A small image classifier, trained from scratch: 32-pixel images, 72500 training examples.
Rows from block 2, named by matrix and row number. Each number is 128 + 32 x the weight over its row's rms, rounded and kept within 0 to 255. All counts start at 0. After the name is the row's rms in percent of the matrix's.
# conv: 3x3 conv (model.blocks.2.conv.weight, 128x64x3x3), inputs 44-54, a 3x3 kernel for each
conv.17 102 [142 140 121  86 188 169 110 142  98 125 102 135 149 125  91 147 148 153 115 125 121 108 185 118 115 121 128 135 155 166 155 147 150 128 114 119 111 120 129 137 141 134 165 115 139 127 123 137 121 114 172 110 118 129 106  89 113 153 228 149 113 175 112 134 186 148 144 175 159 129 118 113 167 118 104 158 149  83 126 121 136 160 113  87 148 143 149 131 132 146 125 115  97 102 125 101 111 105 121]
conv.18 094 [131 228 177 134 179 157 142  92  81  51  99 144  38   0 115 142 109 139  93  60  95 109   0   6  75 108 112 134 127 163 173 184 199 168 172 158 138 122 135 148 107 152 143 161  99  94 132 112 105 114 125 196  97 118 134  84  94 125 137 124 121  90 132 144 155 124 124 145 136 113 132 113 114 141 144  99 125 164 124  70 166 109 131 135 122 145  87 131 127 108 120 190 147 107 127 102 149  77 110]
conv.19 093 [156 136 144 198 130 132 157 119 121 121  49  81  99 167  88  96  61 107 135 169 147  71 147 154 171  96 152 135 155 130 149 171 151 145 149 123  98  90 103  95 142 125  66  90 145 136 160 139 221 200 158 121 176 103 107 123 160 147 113 106 106 163 150  97  91 166 115 108 119 141 120 125 102  63  56 108  66  74 104 117  95 155 128  75 147 151 137 104 147 203 126 111 114  81 147 137 134  85 101]
conv.20 102 [111  81 156 110  96 155 116 116 123 151 107  86 167 123 162 110  86 130 143 220  90 137 122 119 127 126 129  88  66 109  99  74 114 137 191 145 125 106 140 162 165 139 130 142 128 157  53 106 151  89 174 176 220 112 128 173 144  92 141 127 104 120 162 110 126 156  91 163 176 121 150 146  69 122 101  68 179 132 160 172 110 126  31  60  79  40 156 161 146 172 128  61  75  66  30 111 105  78  94]
conv.21 096 [123 124 161 118 102 158 122 108 162 129 107  75  84 132 191  97 155 140  86 130 120 170 149 135 166 127 123 113 102 143 116 123 124 151 126 114 130 130  78 130 181 115 122 144 113 118 106 111 109 167 135  86  99  99 132 143 139  96 163 149 118 134 128 127 119 106 150 147 105 140 155 152 139  95 116 122 132 135 101  95 122 112  93  99 163 140 164 113 146 133 115 141 130 112 104 127 161 116 127]
conv.22 100 [123 123 119 141 132 119 123 123 132 123 125 126 124 121 119 114 122 138 120 135 126 108 138 123 140 122 128 123 130 146 115 117 142 118 114 153 134 137 142 110 138 126 149 146 142 134 125 129 112 117 125 140 118 142 119 155  88 139 132 112 148 152 106 115 117 120 117 117 122 141 146 153 123 117 136 136 143 145 117 131 117 139 130 128 135 149 123 140 141 123 122 122 123 119 131 113 127 118 121]
conv.23 096 [114 168 136 182 179 127 103 131 119 143 163 181 157 159 160 154  95  93 139 130 127 134 142 146 112  84  95 132  97  92 138 209 148 113 105 115 120 118 123 156 129 193 145 170 130 140 191 109 188 135 104 123 130  99  97 219 138  97 128 122 124 137  81 165 102 118 146 100 119 118 127 133 111 134 212  89  54 118 136  56 107 123 144  98 182 132 125  97  91 113 109 120 130 228 194 160 134 113 112]
conv.24 095 [113 172 128 176 244 157 116 168 107 175 176 123 154 136 170 167 100 156 132 120 107 135 159 107  94 151 163 108  98 163  91 134  75 159 165  97 150 181 105 136 164 159 119 128 142  70 131 162  83 219 195 139 194 141 143 177 134 119 118 109 133 130  98  96  45 119 120  84 142 109  89 130 123 160  92 141 192 176 154 159 124 106 118 149 130 119 156 132 130 112 174 114 131 154 171 112 150 136 128]
conv.25 101 [133 175 140  90 111  99 180 102 136 115 125 109 130 110  99 124  98 137 128 130 142 117  73  92 123  23 140 146 121 130  77 153 134 157 115 135 132 129 135 155 170 138 143  89 106 138 160 115  65  93 203 128  34 125 116 120 163 131  94  92 127 159 137  96 148 133  94  94 129 212 173 158 101 154 123 122 125 125 127  81 162  89 117 117 116  44  62 142 126  30 133 106 156 122  65  89 144  61 114]
conv.26 100 [141 125 126  65 105 150 181 147 142 158 110 101 129 109 154 111 123 122  49  88 157 106 157 101 152 167 124 109  99 152 143 159 153 112 156 125 102  59 140 117 173 149  93 168  75 126 129 176 127 230 200 143  97 111 120 125  72 134 171  93 119 142 120  83 119 105 139 199  90 114 116 111 169 146  98 190 176 161 138  93 122 130  99 126 112 143 131 147  93  81 157  93 121  86 147 121 142 135 149]
conv.27 102 [ 27  38  84 102 143  97 112 179 134 173 117 118 139  44  78 111 102  75 131 128 153 102  55 112 133 129 103  83 204 116 137 224 227 130 114 130 152 128 133 123 100 108  96 122 133  81  92  55  91 155 189 135 152 138 133 215 153 125 126 127 161  87  99 121 121 118 112 114 143 140 110 111 146 105 188  97   0  42 130 142 120  93 145 132 130 140 161 139 110 112  93  82 118 115  44  77 152 147 112]
conv.28 104 [147 150 130 141 177 136 117  91 102 113 126 134 105 145 133 123 105 149 137 113 141 109 115 136 126 141 126 134 102  90 136 155  88 116 184 138 140  93 174  69  40 203 123 114 115 138 136 106 132 191  77  98 130  95 128  96  99  69 229 104 124 166 120 113 121 108  91 198 166 141 125 121 113 162 144 110 232 170 107 129 130 135 128 128 156 129 124 175 180 141 108 139 109 166 115 113 109  71 135]
conv.29 107 [ 92 104 151 147 165  99 133 128 137 117 111 161 126 130 111 121 158 169 141  98 125 125 143  93  98 107  95 125 124 147 139 192 125 152 133 147 166 144 128 119 108 181  93  96 162 105 145 166 105 126 149 119  90 110 133  97 129 134 148 130 142 156 134  86 124 108 165 219  80 139 168 101 117 119 134 136 192 159  86  82 137 117 162 155  93 109 148 141 113 112 112 138 162 136 178 113 170 142 171]
conv.30 103 [107 147 156 149 140 165 147 158 183  75 105 107 108  48 127 137 131 135 144  54 209 168  84  94 132 155 131 133  33  71 131 173 147 122 132 129 122 160 119 136 169 133 124 153 144 143 126  78 110 163 159 134 120 120 150  39 143 133  52 107 160 100 157 157 128 166 102 109 133  71 133 130  53 137 109  94 131  96 102  95 152 147  97  61 114 131  86 123 109 118 137 149 120 117  63 149 130 140 126]
conv.31 106 [140 133 158 134 150 145 139  94 132 142 111 151  97 125 128 142 158 134 112 143 134 123 134 122 131 112 121 110 131 141 111 125 151 134 131 112 138 130 159 103 126 124 136 135 132 137 107 125 131 127 107 142 111 134 129 104 146 143  90 150 110 128 139 126 171 111 136 147 125 121 140 119 130 109 132 109 127 154  95 123 111 144 113 116 124 158 143 121 144 146 127 118 129 122 141 125 139 128 112]
conv.32 105 [131 133 157 120  46 101 119  98 105 151 139  94 154 124  98 164 125 109 114 126 133 156 125 108  89 100 152 131 107 128 123  85 105 175 127 142  98 117 150 110 136 105 136 138 139 127 114 168  75  27 145 145  68 125 134  88 175 108 136 162  83 162 113 103 114 148 120 136 131 117 165 144 113 136 136 166 159 113 118 115 135  93 126 157 112  57 112 142 106  94 139 136 110 156  81 150 125 119 159]
conv.33 105 [ 83  69 124 146 130 103 151 118 123 115 142 132 146 123 110 139 120 118 137 117  56 163 162  90 116 152 123 124  82 116 110 135 136 120 128 139 114  89 178 110 150 136  98 115 141 121 111 142 141  90 111 133 141  89 189 184 152 123 116 117 169 152 126 132 160 147 114 109 148 144 123 102 145 133 135 147 145 176 133 122 143 125 121 152 148 110 126 134 127 112  98  92  49 131 177  98 146 138 138]
conv.34 102 [150 124 122 142 132 108 124 224 119 134  88 126 121  57  88 138 152 105 140 157 167 134 130 152 166 156 165 104 135 120 105  17 144 127  94 121  99 203 143 182 158 103 173  89 111 119 129 113 148  36 139 111  89  65 138 178  92 133  95 154 153 126 111 180 108 117 132  62 127 114 139 115 125  86 146  99  63 128 166 183 145 121 162 119 134   0 164  93  66 163 151 150 117 108  52  98 111 147  88]
conv.35 102 [ 80 191 121 144 110 141 152 102 116 127 129 141 189 211 149  70 128 131 110 129 133 147 224 124 132 115 118 159 135 134 140 119  79 105 146 147 102  97 149 110 121 133  77  79 104 148 183 122 119 161 187 121  89 103 135 128  68 142 146 113  90 120 111 119 163 147 153 141 127 157 143 140 115 139  98 190 240 174 127  66  93 111 174 111 118 157 127 117 103 119 115 116 100 212 169 155 173 136 152]
conv.36 096 [102 177 101  64 180 171 113  33 153 135  93 125 140 140 114  84 188 117 171 111 161 112   0 136 137 111 110 129 141 149 132  34 103 145 183 115 129 113  93 167  90 123 120 137 119 133 181 117 147 198 158 164 146  69 146 158 130 123  93 108 146 114 131 119 123  87  89 111 158 142 115 154  96  67 122 106 184 162 127 168 147 110 120 122  98 123 154 138 117 112 130 111 150 106 135 129 107 104 157]
conv.37 100 [117  81 123 109 137 126 116 128 111 134 150 122 127 158 128 103 124 122 115 155 158 145 138 133 106 153 109 118 139 113 124 105 133 143 102 111 155 174 135 176 213 146 123 134  96 137 134 164 141 181 120 113 155 150 124 172 174 104  97 136 103 139 145  98  77 111  98 122 119 141 133 108 117 121 130 107 165 116  84 128 136 117 115 118 100 166 107 115 109 121 109 159 142 129 145 104 143 125 147]
conv.38 098 [135 113 120 158 126 123 134  93 104  73 111 130  97 167 149 127 117 128 143 124 161 137 158 139 140 105 109 111 118 120 112 160 132 119 130 110 122 156 110 141 177 143 150 128 138  84 157 113 163 132 120 119  86 109 127 139 152  76  13 127 112 109 164 126 148 130  79 136 121 115 124 154  79 141 156  97 128 156 114 118 109  92  84  75  99 157 166  99 123 137  65  98 110 188 169 140 182 151 112]
conv.39 101 [117 136 137 200 184 154 119 129 147 143  94 110 134 111 155 118  97 129 107 119 142 117  98 136 117 127 158 160 121 119 145 127  92  86 161 109 106 104 115 130 164 142 108  89 128 101  83 169 134 135 105 120 135  91 118 141  95 149 249  90  87 159 119 133 162 113 152 129 148 140 107 132 125  92 109 164 153 116 139 127 131 148 139 181 130  77 101 106 148 148  73  65 139 135  97 142 152 137 169]
conv.40 103 [129 141 112  78 140  97 154  76 133 109  94 117 135 218 135  89 141 145 145 112 112 108 124 107 121 122 106 162 174 141  99 134 129 126 141 109 136  99 151  95 120 153 120 147 137 136 134 141 116 159 166 135  84 161 172  86 108 180 160 138 162 239 168  91 106 106 113  74 140 181  67 104 133 110 117 108 192 127  96 108 117 111 128 123 115 201 117 127 100 130 147 122 134 145 174  77  82 106 139]
conv.41 103 [160 126 121 152 153  64  73 248 119 132 140 104  81 134 107 145 114 112 116 152 145 111 153 180 171 124 103 123  69 101 107 175 160 141  64  98 106  90 127  81 101 129  78 130 133 115 132 107 128 176  95  80 137 136 129  74 119 103  84 113 107  49 110 130 121 149 112 139 137 125 151 103 166 142 136  85 148 116 124 152  90 125 128 104 124 110 134  83 119 111 128 127 139 120 150 119 139 143  96]
conv.42 093 [124  69 135 135  97 105 140  86 122 191 198 129  72  67 170 127  62 152 155 120 107  74   0 130 155 119 138 109 124 172  98 137 108 104  67 101 146  79 139 160 180 101 152 179 162 106  93 163 136 121  52 127  87  73  73  91 129 102  34  89 150  88 167 131 139  94 124 103 135 129 141 111 190 159 122 167 169 172 107 101 157 158 148 167 144 135 172 164 147 134 164 112 143 110 111 122 113  76  84]
conv.43 104 [184  81 100 167 177 105 135  89 113 140 143 149 164 172 127 153 129 130 157 167 104 136  92  98 121  65 160 173  98 122 121 138 102 104  89 136 146 116 157 103  96 111 143 161 142 146 132 146  82 118 104 199 105  97 191 186 125 126 100 112 134 127 138  91  92 129  83 222 105 152 191 124  88 130 145 118  52 131 175 137 138 114 141 144  89 122 132 133  82 115 152 131  99 109 126 125 127 105 136]
conv.44 106 [136 117 135 129 197  99 125 134 123 101 117  63  94 150 123  93 104 114 173 152  56 122 119 103 150 130 145  94 134 116 175 199 134 130 166 138  95 133 158 109  73  92 117 107 144  99 181 143 125 218 116  96 170 159 139 161 158  82 135 217 114 118 124 148 161 114  99 169 183 135 104 149 143 168 148 146 243 130  99 141 106 127  96 150 126 102  67  91 135 111 151 136 127 135 120  88 169 143 148]
conv.45 095 [143 125 114  81  57 207 102  98 132 116  81 133  31  77 150 138  89 169 203 160 128 130 106 162 122 121 138 132 226 126 148 221  92  95 113 125 114 135  90 162 114  66 147 125 130 146 162 186 116 153 178  68  82  81 178 145  76 106  98  95 150 133 149 125 175 182 119  99  88 171 118  69  86  73 122  39  30 177  91  79 118 113 126 166 122 182 104 127 114 115 166 116 159  77  82 158 113  90 144]
conv.46 099 [123  39 117 150 103 103  78 157 145 143 149 134 129 145  83 128 145 127 128 124  94 100  88 133 138 147 103 141  52 136 129 150 190 112  80 122 142 150 126 128 157 116 100 136 130 154  25  73 161 160 136  84 115 110 140 176 147 140 159 138 105 109  69 107 109 156 126 139 146 172 140 136 172 189 124 168 122  97  76 166 104 145  49  62 142 155 129 143 149 145 159  70 125 104  31  88 124 114 135]
conv.47 103 [ 88 189  70  52 120 148 105 156 113 136 220 124  89 154  86 113 120 131 125  96 129  90  75  24 132 139 111 151 158 164 122 143 120 137 116 104 157 220 151 131 138  91 114 128 174 156 223 128 162 214 154  79 133 118  80 121 146  80 110 134  98 111 134 133 150 131 144 153 189  97  76 115 112 152 105 133 193 138 152 136 135 138 211 134 147 221 112 118 107 132  85  90 121  97  93 112 155 175 157]
conv.48 102 [145 142  78 140 123 101 104  82 115 115 161 125 182 137 109 103 161 170 100 124 160 130 109 173 136 128 110 120 155 140 102  66 119 115 110 158 124  97 102 105  86 122 118  93 135 128 190 161 122  73 162 142 131 112 109 212 144 111 175 105 110 127 138 150 125 134 133 108 105 113 135 129 101 116 169 108 161 166  81 155 134 142 105 103 149  73 114 136 146 150  86 154 125 100 150 147  99 152 163]
conv.49 100 [151  86 104 113 113 138  93 109 104 164 129  97 218 199 161 183 130 118 107 161  96 120 166 167 148 121 153 114  63 118  95 146 107 116 109 114  73 147  98 119 167 146  95 130 118 136  94 109 164 197 146 113 171  71 171 140 149 183  85 141 206 154 153 105 120 104  81 164 117  94  93 123 125 100 128 187  94 177 131 100 141 146 117 186 152 199  85 129 154  91 161 114 116 176  97 170 162 146 117]
conv.50 097 [117 135 117 130 136 119  78 159 144 112 158  99 129 226 130 111 113  89 113  95  99 121 185 115 137 104 122 127  67 121 115 120 110 103 123 147 129 123 115 101  96 109  86 115 112 100 101 135 132 168 165 139 148 131 114  90  82  97 175 150 151 129 106 162 127  88 141 136 195 153 132 168 130  86 114 150 140  92 118 136 121 121 133 143  98 159 136 151 152 157  80  57  96 150 134 210 104 130 149]
conv.51 096 [112 115 178 137  42 178 129  83 168 148 102 136 131  80 146 149 114 167 127 172 133 118 164 146 159 159 140 119 149  98  85  73 100 137  55 118 172 141 127 108 123 175  95 118 143 106 146 139  93  50 127 113  28 110 135 130  87 120  93  74 119 110 117 118  87 144 146  77  88 131 124 149 139 106 120 127 121 132 100 113 155  97 173 143  46  62 114 113  12 123 112 128 109 169 117 115 149 164 134]
conv.52 105 [ 75  92 106 131 196 106 107  84 105 111 138 116  84  93  96 120  94 101 127 140 143 123 207 172  94 149  58 153 115 124  97 119  77 172 125 154 137 129 138 132 155 168  94 125 163  99  72 118 104  89  64 151 127 140 130  92 102 130 125 115 122 132 183  94 131 137 141 221 102 103 103 154 100  80 123  86 116 199 143 120 148 113 111 136 121  91  98 130 119 120 114  94  96 109 208 108 109  89 113]
conv.53 103 [104 127 160  54 141 126 103  79 131 125 160 131  74 141 133  93 181 110  94 134 121  97 144 141 119 137 144 151 112 123 168 130 152 185  91 119 154  92 131 127  76 101 119  80 137 129 120 144 147 102 116 133  74 132 129 149  95 134 192 111 133 169 120 135 156 149 118 150 130 142 132 149 119 125 108 110 124 104 129 136 131 142 128 100 121 134 162 109  75 122 124 138 140  95 122 149 145 172 123]
conv.54 097 [ 75 124 127 150 187 105 128 136 129 144 212 131 152 137  89 120  99 118  71 201 134  52  80 133 132 111 149  99 147 151  66 144 122 124 143 154 104 120 121 130 128  73 154 130 139  70 163  91 109 208 147 120 163  98  90 104 126 107 152 192 116 130 130 115  62 130 109 160 162 148 133 151 104 132  89 241 207 117 123 117 102  94 121 111  46 127  68  94 145 127  85 132 143 130 135 160 127 136 114]
conv.55 099 [ 90 152 146 122 101 120 110  87  82 167 152 145 133 103 165 146 124 113 107 150 103 119 149 130 173 109 153 136 166 122  83 155 112 164 193 151 150 175 144 106 127 112 116  85 109 139 111 145 122 139 105 143 146 106 101  96 131 136 162 197  96 121 106  91 117 124 165 215 168 102 102 126 151  85  91 166  82 129 152 161 149 147 175 120 110  93 117 183 163 126 110 144 139 161 142 123 120 141 145]
conv.56 093 [117 122 148 117  81 101  89 130 177  63 134 133 114 143 136 107 133 114 138 123 127 109  81 137 153 113 182 164 152  61 165 108 110 118  76  99 101 121 133 120 178 153 130 164  92 122 137 112 136 182 133  88 156 172 129  97 136  95 120  76 118 103  93  43 139 115 130 196 159 123 131 113  99 103 131 125 155 118 163 172 117 132 131 108 141 175 146  74  77 103 166 171 134 108  39 119 119 102 174]
conv.57 106 [ 95  82  99 122 140 147 114 128 127 143  73 119 147  97 143 154 174 134 130  88 135 136 105 125 133 132 128 110 128 117 113  69 128 113 138 131 100 169 138  92 194  93  63 105 150 136  95 108 114 177 137  87 118 138 118 203 158 129  45  80 155 137 127  96 158 168  82 112  95 162 112 166 189 150 123 218  79  85 162 145 141 149 129  85  89 149 179 123 124 111 129 132 105 158 135 140 135 134 130]
conv.58 099 [119 185 126 111  41 113  95  87 114 131  77 155 169 173 126 110  82 120 120 125  80 121 135 122  88 101  81  62 127 142 146 144 105 133 125 119 148  78 126 127 194 136 120 115 127 132  84 126 156  52  75 152 173 176  95 115 116 147 192 116 105 124  80 150 153 126 125  95  79 131  74  84 107 124 110 153 109  98  88  89 140 137 131  86 130  70 150 116 189 157 106 122 165 124 102  92 100 170 150]
conv.59 099 [136 113 133 132 152 101 104 109 113 145  84 145 165 145  66 116 136 139 108 108 150 154 133 167 124  86 133 153 182 121 140 163 116 124  73 119 110 109 144 136 191 148 130 143 122 141 166 179 106 110 110 101 108 125 174 140 122 107 123  88 109 153 116 116  59 117 122 193 112 117 182 116 155 117 109 106  96  67  97 113  95 103 176 181 113 156 181  92  93 149 105 139 153 138 124  97 119 123 137]
conv.60 096 [110 157 127 123  29 140 143 136 116 136 122 122 147 107 130 106 126 111 116 126 119  98   0 118 172 142 144  93 105 126 143 130 121 108 142 137 125 129 121 127 226 129  73 137  95 108 118 128 148 182 104  79 166 140 132 125 137 114 104  86 144 150 100 103 162 147 125  89 152 103 132 154  89 151 113 174 140 157 123  99 136  90 113 133 133 199 119 102 183 126 136 124 121 100   0 109 108 119 143]
conv.61 099 [161 106 104  85 156  98  95 126 124 124 201 130 182 138  91 166 152  79 101 153 137 152 148  30 109 140 147 145 105 128 159 146 158 139 102 115 113 131 111  85 174 132 169 145 136 146 134  94 104 157 107 131 128 119 116  51  81 112  85 135 117  95 156 101 111 160  73  72  80 124 104 120  92 148 115  69 149 101 118 158 103 147 145 109 133 144  97 103 179 165 102 157 122 145  75  65 141  92 107]
conv.62 114 [139 136 118 110 165 161 138 140 134 139 122 111 129 144 136 120 147 135 127 131 122 154 140 136 131 114 126 109 133 122 142 138 121 111 136 123 110 113 125 150 179 130 147 146 128 142 111 120 139 135 126 127 127 120 118 161 159 141 161 153 128 153 123 141 131 119 120 126 115 157 136 139 127 121 139  95 114 118 114 105 133 115 128 145 144 153 159 124 132 118 102 141 125 134 129 144 143 128 140]
conv.63 100 [162 106  83 132 152 109  59 152 107 139 106  92 119 127 123 113 145 153  93 123 129 143 104  83 115 135 146 149 160 135 139 101  83 126 159 128 121 110 119 123  42 110  85 107 122 144 129 122 149  68 123 164 127 113  87  70 138 139 158 240 110 104 111 143  91 135 151 158 197 127 146 147 144 108 148  98 176 178  84 144 110 125 179 161 151 158 125 141 168 108 156 176 108 154 135 115 126 105 116]
conv.64 104 [171 190 156 131 179  71 131 110  89 111 172 148  82  94 153 133  80 162 127 155 100 163  75 174 143 153 118 130 127 156 108 145 144 110 127 150 174 162 130 124 132 122 151 132 132 135  80 171 147 247 126 113 166  90 146 152 112 113  69 132 154 155 138 137 159 122 148 123 122 134 126 103 142 162 143 139 101 127 163 128 111 113  82 141 143 204 118 162 162 147 173 147  94  90 153 147 136 115 134]
conv.65 097 [120 116 111  65  16 121  95  58 113 105 120 164 181 219 119 154 162 146 121 112 102 123 130  62  77 160 123 143 123 198 144  81 132 150 103 153 107  94 108  64 103  78 139 135  65 174 153 141 107  47 154 128  75  90  61 106 125 167 205 189  96 142 115 110 108 112 102 103 131 107 150 129  96 140 134 109 107 128 144 131 139  98 140 161 131 111 199 108  64 172 133 128 166 108  50 158 105  40 139]
conv.66 097 [139 170 110 177 159 125 193 137 148 126 195 181 128 125 139 181 127 136 156 111 157 130 107 104 121 114 118 120 163 146 124 105 128 138 101 131  76  13  87  56   4  52  97  95  80 111 135 131 125 120 122 124 120 124  99 208 170 118 229 217  86 175 138 136 134  80 114 107 161  90 135 150 132 157 180 167 128 152 146 105 127 145 180 157 136 139 183 122  90 168 109 116 126 143 118 138 117 114 151]
conv.67 102 [105 155 158 123 133 144 119  31 169 146 155 171 115 156 151  94 127 111 146 115 119 121 128 136 120 106 110 155 152 109 123  74  91 118 101 139 122 130 125 135 226 162 133 174 108 145 172 134 119 132  81 107   0  94 120  77 138 124  85 104 143 185 125 106 136 136 150 139  97  98  90 122 100  63 120  96 255 157  87 132 114 122 170 131 139 134  70 115  58 126  85 115 101 153  89 124 129  92 165]
conv.68 103 [ 83 173 129  99 179 158 121 122 147 153 141 164 155 155 155 113 139 118  91 156 142 137 197 182 143 141 171 136 104  95 156 129 118 163 133 111 114  75 114 102 148 130 124 148 160 116 120 125 172 193 224 152 152  99 123 136 223  97  66 121 130 143 101 155 147 139 138 143 168 138 142  97 147 157  75 106 108 131 124  57  97 170 135  75 137 150  95 140 143 108  94 160 127  69  89 107 161 145 128]
conv.69 103 [127 128 132 103 149 110  99 111 108 120 131 146 113 103 164 147 148 136 155 127 134 118 212 114 133 102 134 140 111 147 129 158 113 132 154 144 135 142 119 126 155 105 160 140 143 116 156 140 141 167 101 149 144 101 176 146 105 117 143 137 159 124 150  89 115 171  83  85 108 104  51 102 133  94 120  91 107  95 139 121 134 105 116 106 179 130 116 143 149 125 158 115 118 164 230 100 132 119 125]
conv.70 089 [120 106 118  72 108 115 150 154 146 133 130 138 106 140 115 158 184 147 152  63 107 106  10  86 150  24 113 133 101 130 134  99 126 150  96 128 107 111 126 138  91 114 149  64  85 107 166 105 111 146 121 144 149 144 135 138 107 132 212 160 103 118 118 104 123 130  72  87 123 104 127 122 128 148 133 147 129 111 104 127 131 127 127  90 114 155 137 150 168 163 108 123 155 144 142 133 134 151 165]
conv.71 093 [127  95 139  61 118 141  92 118 118 111 107 157 134 112 158 142 190 188 134 149 114 220 173 174 104 169 104 131 152  91 103  93 140 142 120 147 167 134 113 166 193  87 106 111 130 113 113 190  59  69 113 108  86 132 119 190 168 106 191 150 100 123 119  81  88 136 131 126 114  72 164  90 109  59 124 165  96 122 145 139  99 145 173 145  85  76 144  95  65 233  80 109 143 126 112 149 161  83 136]
conv.72 096 [104 116  97 113 161  94  91 101  94 163 173 121 154 139 150 153 144 144  76 114 117  92 113 102 153 145  91 127 143 197 119 143 113 155 118 144  81 174 148 122 137 178 101 137 157 103 131 137  92 110 108 111 146 132 163 147 130 156 193 144 132  68 111  81  30  83  78  28  96  73  79  82 156 138 132 197 114  93 108  78 109 136 113 120  79 100 141 137 107 131 132 177 165 136 177 114 147 160 149]
conv.73 103 [123 118  83 117 149  74 126 117  82 143 136 185  48 131 117 102 132 118 113 101 143 150 177 133 166 102 124 102 112 128 162 157 172 137  59 133  99 122 141 126 248  93 137 188  88 117 116 108 106 187 204  55 115 188 101 184 136 146 204 192 101 117 173 137 116 109 151  21 110 123 159 190 144 163 132 103  72 112 113 179 161 110  96  80 132 154 114 138  90 115 107 138 143 110 116 127 101 135 147]
conv.74 107 [108 119 119 166  82  83 145 111 116 114 164 143 117 182 117  75  69 116 116  93  96 148 130  98 155 158 178 129 147 134 111 124 201 178 144  98 182 177  97 145 146 113 165 143 146 151 138  95 140 177 151 161  92 145 123 109 170 132 103 173 147 109 118 116  98  97 109 161 159 127 140 158 126 138  94 161 153 113  98  87 151 143 183 177 142 143 149 137 117 108  98 136 136 141 151 104 100 163 130]
conv.75 105 [143  95 143 152  42 154 139 172 138  99 124 111 114 161 148 101  94 123  93 160  84 130 184 157 115 135 138 123  99 136 152 108 128 110 141 169 129  61 102  84 197 118 119 132 142 146 102 143 150  72 148 144 156 114  86  59 122 121  77  82 155 114 128 155 155 157 168 112 110 101 142  88 123 162 130 107 107 156 117 115 137 120 115 148 119  67  81 123 136 113 136 118 118 121 103 125 113 125 124]
conv.76 104 [156  83 154 101 145 132 109 106 145 164 156  88 125 118 146 124 135 134 141 149 117 102 152 148 126 130 126 125 113 140 131 131 133 120 100 130 148 103 120 121  93 127 123 154 180 117  76  90 105 137 141  77 104 155 117 112  83 110 179 128 140 139  88 144 107 134 130 136 106 163 103 127 125 105 109 121 127 170 145 119 151 152 138  71 171 129  74 135 161 105 146 123  97 125 150 172 143 131 123]
conv.77 096 [157 143  63 113 153 134  84 132  86 134 129 143  82  96 158 118 130 139 124 147 136 165 146 160 143 140 114  95 106 162 129 119 182 140 127 129 184 226 112 177 195 138  90  98 175 155 157 103 154 132 160 103 163 164 115 137 112 130  85  59  87  69 127  97 109  80  96  61 133 101 122 142 120 113 112 103  55  70  72  87 104  91  83 129 117 141 166 135 192 137 112 127 134  99  86 133 166 164 124]
conv.78 099 [165 187 153 121  47 107 137 118 187 129 145 102 156 187 121 134 155 119 106 111 130  97 223 177 156 166 100 120  94 137 126 106 141 138 156 146 132 102 114 148 125  90 129 155 128 159 129 113 194  83  50 142 184 194 134  76  99 137 111  85 199 112  95 156 102 157  88  76  95 111  88 115 131 182 109 172 163 108 122  97 129 151  77 104 180  51  17 159 152 181 133 133 156 124 106 110 134 134 132]
conv.79 103 [160 166 122 223 125 145 102 132 137 168 155 148  71 128 150 127 166 107 155 195  89  21 167 177 118 113 101  91  40  76 118  79 113 140 158 180 138 126 150 164 145 161  91  98 128 165 130 152 176 117 126  89 147 119 111 124 177 119 137 117  92 122 109 163 120  88 159  77  79 172  87 160  74 156 114  97 204 181  32 165 119 172  79 138 167 141 119 101 150 127 112 158  89 129 108  76 107  95 107]
conv.80 096 [170 150 137 106 106 126 116  99 122 135 109 157 112 163 116 144 130 147 151 145 120  71 227 150 108 173 116 100  64 110 140 114 110 101 153 147 126 169 135 168  81 122 142 104  98 104 153 133 131 119 131 143 117  59 132 139 201 152  57 144 119 117 110  79  68 117  86  83 140 163 147 150  99 107  97 137 211 191 119 123 154 142 106 107 115 148  87 121 149 113 153 128  94 114 205 122 107 156 162]
conv.81 108 [123 122  68  75 162 180 119 143 125 153  64 123 190 165 104 116 134 110 143  98 160 132 154 128 149 144 140  83 127 136 105 163 169 161 146  82  90  79 105 106  92 162 120 139 143 132  99 107 119 113 197 119 211 140 175 151 145 101 141 123 139  85 165 137 124 152  91 193 141 135 124  93 158 113 104 155  32 124 175 144 190 156 122 116 136 120 172 111 126 108 176 171 174 112 197 130 146 158 132]
conv.82 095 [126 126  93 120 186 108  84 156 118 128 130 133  65   0 150  89  25 124  89 115 117 142  63 130 121 152 124  93  60 161 123  46 153 134 130 143 179 128 159 121 161 124 101 163 132 173  90 137 108 147 129 136 120 167  91 110 121 132 158 113  99 147 122 121 141 115 175 111 134 156 129 131 129  96 144 114 107 120  96 179 126 165 110 185 147 179 130 122 111 133 109 130 125 108  98 127 154 135 105]
conv.83 102 [ 87 141 146 143 132 177 111 150 137 185  82 125 137 142 136 118  74  86 116 134 124 121 156 148 129 118 161 128 145 131 112  74 126 107 127 134 106 123 129 134 137 128 152 149 113  96 145 127  99  78 116 111 124  83 172  98 120 109  77  81 119 128 141  90 109  71  98  81  97 115 165 118 140 161 160 165 122 189 128 127 126 131 116 129  91 163 122 137 118  62 124 145 110 123 160 112 142 107 127]
conv.84 097 [129  89 135 136 230 142 119 151  78 192  77 139 208  40  64 137 126 109 121 117 157 160 116 114 116 112 133 154  82 135 109 128  24 104 127  91 137 132 129 169 168 107 119 105 143 124 163 128 113 127 172 145 145  90 164 139 144 139 102 145 169  87 167 129 126 127 137 156  85 126  90 117 148  94  89 133 120 111 145 207 154  93 172 132  97 164 118 118 138 112 148 121 141 126 100 115 143 170 158]
conv.85 094 [134 105 173 148  59  96 129 116 131 115 103 129 112  84 125 127 123 164 102 124 125 132 132  91 143 130 146 168 118 101 113 113 121 151 132 120 100  94 123 135 112 142 154 115 178 100 111 111   1   0   4 119  90 125 104 127 156 135 166 162 178 140 141 117 150 143  83 113  97 118 126 124 105 127 113  63  67 106 105 104 148 103 129 147  46   0  62  94  69 103 130 136 117 167 138 124 136 163 144]
conv.86 109 [136  79  95 135 172 133 132 129 144 100 114 128 155 122 124 135  90 121 127  97 116 128 155  94 121 113 131 119 148 112 134 188 141 120 100 102  79 126 111 129 152 126 149 183 139 154 128 104 127 176 153 103 150 153 115  92 135 127 150  73 131 198 155  91 113 127  76 109 108 172 219 141 145 121 122 127  98 101 207 247  97 144 134 143 138 174 169 130 114 171 163 123 131 134 104 142 147 123 147]